From a checkpoint of a small model that answers yes/no questions on an image's attributes.
Model: 64-pixel images, encoder arch vit, encoder num experts 16, encoder width 128, fusion encoder width 128, fusion encoder layers 6, fusion encoder activation swiglu.
Training: muon at rate 0.0035, 8600 steps, batches of 256.
Data: trained on simulated stained blood smears, 11.3 epochs.
Rows from block 3 of the fusion encoder of a small model that answers yes/no questions on an image's attributes, named by matrix and row number. Rows with one number within an expert belong to one neuron, the router's apart. Each number is 50 + 12 x the weight over its row's rms, rounded and kept within 0 to 99. All counts start at 0.
Before each expert's rows are labels from the 100 texts, of 14848, where the router gives the expert most weight on average: "tokens" is the input token at the peak. Only what is clearly more common there than usual is listed. The data: simulated stained blood smears.
# router: slot weights (fusion_encoder.blocks.3.mlp.router.weight, 16x128, trained with AdamW), inputs 0-127
# gate: expert gate (fusion_encoder.blocks.3.mlp.gate, 16x256x128), inputs 0-127
# up: expert up (fusion_encoder.blocks.3.mlp.up, 16x256x128), inputs 0-127
# down: expert down (fusion_encoder.blocks.3.mlp.down, 16x128x256, transposed), outputs 0-127

# expert 6
tokens: "crowded"
router.6:33 34 34 41 49 53 44 56 60 50 34 40 26 56 50 59 57 53 64 59 57 56 50 66 34 71 54 32 48 61 60 40 45 46 57 34 63 55 74 32 69 45 34 61 43 46 68 50 42 53 40 38 34 35 35 30 51 25 63 69 45 50 35 55 61 62 57 47 41 45 44 61 66 40 60 32 56 54 44 57 67 45 58 52 51 29 53 63 60 51 36 50 62 47 58 39 50 37 70 24 45 60 62 32 62 54 40 78 62 69 59 69 49 52 42 41 33 66 41 68 35 46 46 69 50 46 35 59
gate.1:55 52 54 78 43 54 76 58 58 63 56 45 36 59 49 62 44 38 58 68 56 74 46 48 63 43 57 65 50 30 52 47 64 45 65 46 37 45 58 67 61 36 37 74 64 47 27 61 40 36 41 52 57 69 53 42 72 51 45 60 49 24 58 55 45 54 11 46 45 49 59 30 43 58 67 57 24 56 59 65 24 54 53 43 47 41 48 62 51 33 52 40 63 54 63 49 51 55 53 54 46 49 47 40 43 51 37 50 52 57 49 42 55 46 65 39 51 21 60 35 29 32 51 37 59 41 46 33
up.1:31 37 56 31 46 54 44 41 65 46 48 45 57 49 65 30 70 72 27 30 48 60 54 46 55 42 55 53 50 54 59 51 39 50 51 57 50 41 71 64 52 53 23 12 35 45 65 42 51 58 55 35 38 68 27 19 35 74 60 49 61 59 34 62 50 35 24 45 54 45 73 60 62 32 54 44 70 53 60 43 55 50 54 36 61 48 56 52 40 47 57 50 57 40 56 32 41 57 34 65 74 54 45 43 63 43 54 66 49 59 59 66 53 66 49 38 64 43 45 61 45 43 56 43 54 46 54 52
down.1:29 51 51 61 35 49 56 73 44 70 78 41 62 56 68 51 18 43 47 45 42 55 48 45 62 26 51 36 56 53 72 41 54 69 59 43 53 65 58 51 62 14 54 50 50 64 58 45 45 56 51 46 51 78 67 56 60 65 41 52 40 55 29 62 60 57 44 57 57 42 70 60 30 42 43 47 42 48 50 50 33 48 26 40 42 60 55 61 45 42 54 54 41 74 69 55 47 49 46 55 37 53 62 47 36 49 29 65 42 47 35 48 48 43 28 51 58 66 30 57 33 37 48 42 61 40 37 60

# expert 12
tokens: "spiky cells"
router.12:38 48 57 48 66 70 48 36 43 54 29 41 48 48 31 33 49 30 48 49 50 54 35 33 47 63 45 69 30 36 31 51 31 31 69 33 34 51 57 36 38 65 54 52 40 44 60 44 45 69 41 58 39 54 57 35 76 65 47 37 44 57 59 77 34 65 58 59 48 50 56 54 49 44 62 67 52 64 50 49 35 30 41 45 55 45 20 33 37 47 55 52 59 45 50 29 43 61 67 52 44 26 47 66 44 52 61 52 72 63 42 39 48 65 37 57 61 35 60 51 69 54 50 50 41 36 37 44
gate.0:59 76 58 61 40 23 55 64 54 57 48 40 36 68 44 70 75 55 47 47 54 45 27 66 52 67 57 40 51 79 58 45 58 64 67 66 75 65 81 63 64 39 42 52 38 41 39 57 59 35 34 35 50 63 42 41 43 59 49 66 57 59 58 46 48 61 54 56 47 64 41 64 43 47 64 55 39 42 36 49 35 36 33 64 37 59 54 36 31 49 44 32 61 49 62 49 47 53 34 41 61 52 54 60 60 31 45 44 29 65 52 58 47 49 48 57 39 61 40 56 70 37 50 32 50 41 57 63
up.0:40 31 55 64 34 67 48 59 56 69 29 68 60 48 30 56 50 45 43 47 52 55 53 38 46 50 32 82 50 46 56 55 44 39 36 42 25 73 54 48 52 51 56 60 43 60 30 38 35 43 76 58 59 40 56 55 58 23 64 60 32 33 16 41 39 42 41 42 42 54 62 62 42 58 44 43 50 46 47 59 32 64 53 62 80 61 49 62 68 41 52 46 74 74 45 48 45 67 60 44 48 60 50 43 62 49 68 57 51 50 48 66 49 55 62 30 45 50 55 56 62 56 47 65 61 51 41 52
down.0:46 51 69 38 57 73 48 43 58 50 56 31 16 75 63 67 61 51 43 39 42 30 45 42 46 55 36 75 72 51 48 52 43 72 20 49 47 56 60 47 48 32 37 54 42 63 63 71 38 41 53 61 24 43 41 57 40 54 47 39 42 56 59 45 57 57 58 47 60 43 53 41 55 47 23 63 48 46 47 40 50 45 36 61 56 26 46 57 69 48 51 51 40 71 47 46 50 50 31 67 62 39 55 74 22 45 56 47 56 33 72 60 53 44 45 39 46 59 71 39 50 55 42 47 52 45 46 50

# expert 11
tokens: "ovals"; "teardrops"; "target cells"
router.11:49 72 59 63 23 61 52 60 43 50 57 42 63 77 65 59 41 52 45 57 70 59 35 38 40 33 61 41 34 30 44 51 54 52 50 42 42 25 50 68 42 57 49 39 24 36 47 37 58 39 51 58 64 38 56 56 54 49 40 44 33 42 55 43 59 44 35 21 70 49 50 49 30 32 40 18 41 42 76 36 31 46 54 65 39 60 44 61 41 61 54 39 54 39 32 67 41 58 39 70 61 64 57 42 47 51 31 61 54 62 60 39 38 62 62 48 49 35 43 55 44 56 48 37 47 46 52 46
gate.1:60 54 35 31 65 62 59 32 67 65 48 25 50 51 35 47 39 76 42 42 70 57 50 32 56 55 42 48 59 52 60 38 62 39 54 36 38 65 61 41 59 72 71 39 46 65 62 66 51 49 59 54 38 32 37 67 55 51 54 63 38 37 32 48 53 46 51 41 64 44 49 73 67 45 25 47 48 44 54 51 67 68 53 56 54 37 71 53 45 26 43 41 50 56 52 52 57 49 48 47 45 59 42 52 63 67 49 23 35 35 50 49 28 58 53 43 36 45 34 74 32 61 62 61 47 68 40 42
up.1:43 49 39 46 35 44 56 64 51 44 64 40 65 72 58 45 68 45 63 38 55 61 54 53 64 39 43 35 61 59 50 50 41 42 74 57 58 54 82 48 55 36 67 46 44 59 58 61 66 51 30 66 43 55 76 48 53 25 67 60 42 58 24 36 44 46 47 52 42 38 43 55 41 68 40 47 60 52 27 53 32 37 48 54 42 66 40 54 67 70 51 51 47 61 41 46 63 47 44 40 46 33 59 48 54 29 50 39 50 31 43 51 44 41 38 54 44 47 56 49 43 10 44 80 46 75 45 46
down.1:40 73 32 60 38 30 49 26 52 66 50 38 60 37 45 43 49 49 39 68 54 49 63 59 53 42 56 69 28 72 32 64 62 50 47 64 63 59 49 52 43 64 51 66 77 53 45 38 62 47 29 40 53 49 29 57 51 46 67 55 50 59 36 40 38 68 57 44 43 53 61 71 50 29 44 52 47 42 52 53 49 44 55 51 37 24 45 52 67 56 42 37 28 46 50 49 66 48 34 59 58 66 22 52 59 65 32 53 63 48 74 44 30 51 52 38 31 55 29 58 48 49 39 36 65 60 60 51

# expert 10
tokens: "discs"; "target cells"; "spiky cells"; "teardrops"
router.10:56 47 52 76 47 20 39 55 53 66 59 68 39 69 67 60 43 56 47 61 54 55 51 62 30 44 40 65 35 61 28 61 67 60 47 34 30 46 35 58 54 46 60 35 57 62 62 51 69 68 61 39 59 41 36 55 49 49 31 52 43 41 67 39 47 68 52 49 69 57 70 67 29 31 60 44 60 55 53 59 36 26 38 68 46 49 45 70 40 36 45 61 24 44 53 41 39 64 33 50 63 49 63 39 52 56 38 35 60 54 34 51 54 49 73 53 44 51 45 51 55 60 68 53 58 37 60 53
gate.1:67 68 31 31 54 47 33 38 36 54 30 41 46 78 35 40 57 41 44 54 52 52 52 42 46 46 56 57 59 58 46 44 52 50 28 52 42 62 50 37 63 56 35 65 64 34 64 57 44 41 70 75 65 46 38 49 30 34 52 56 80 56 36 50 57 14 48 62 40 61 36 26 42 53 43 61 44 51 39 34 61 65 27 52 75 51 22 46 50 52 44 46 61 51 55 57 53 58 36 57 44 37 44 60 42 63 52 40 54 46 66 46 41 47 47 54 45 61 48 36 61 57 79 53 56 57 56 54
up.1:44 59 49 52 46 56 33 49 56 46 57 55 63 46 65 53 55 63 39 54 38 36 34 48 34 50 43 61 67 41 49 34 51 51 48 31 38 46 58 48 54 48 54 47 35 53 60 63 56 35 44 45 51 38 49 54 61 72 43 53 54 56 72 46 45 41 70 49 45 66 38 57 39 54 49 49 53 46 63 56 36 58 36 24 64 30 37 48 26 64 65 60 54 63 63 39 36 35 65 59 40 38 33 29 57 35 38 65 38 47 29 47 75 61 43 68 45 35 39 57 82 51 52 34 56 88 59 72
down.1:48 37 56 66 58 53 28 49 51 63 41 56 52 61 34 53 81 46 46 16 48 43 47 49 49 56 77 44 56 71 72 45 62 40 34 45 45 56 55 60 71 34 31 43 57 50 35 40 65 65 67 37 55 29 47 48 52 34 42 49 68 56 55 52 55 57 43 38 46 55 61 53 77 62 38 43 50 31 84 72 59 53 62 69 61 46 43 66 44 66 46 48 64 56 53 48 48 56 63 63 47 71 45 55 47 44 36 45 52 40 54 44 41 51 52 55 57 23 60 45 39 45 38 53 46 42 26 62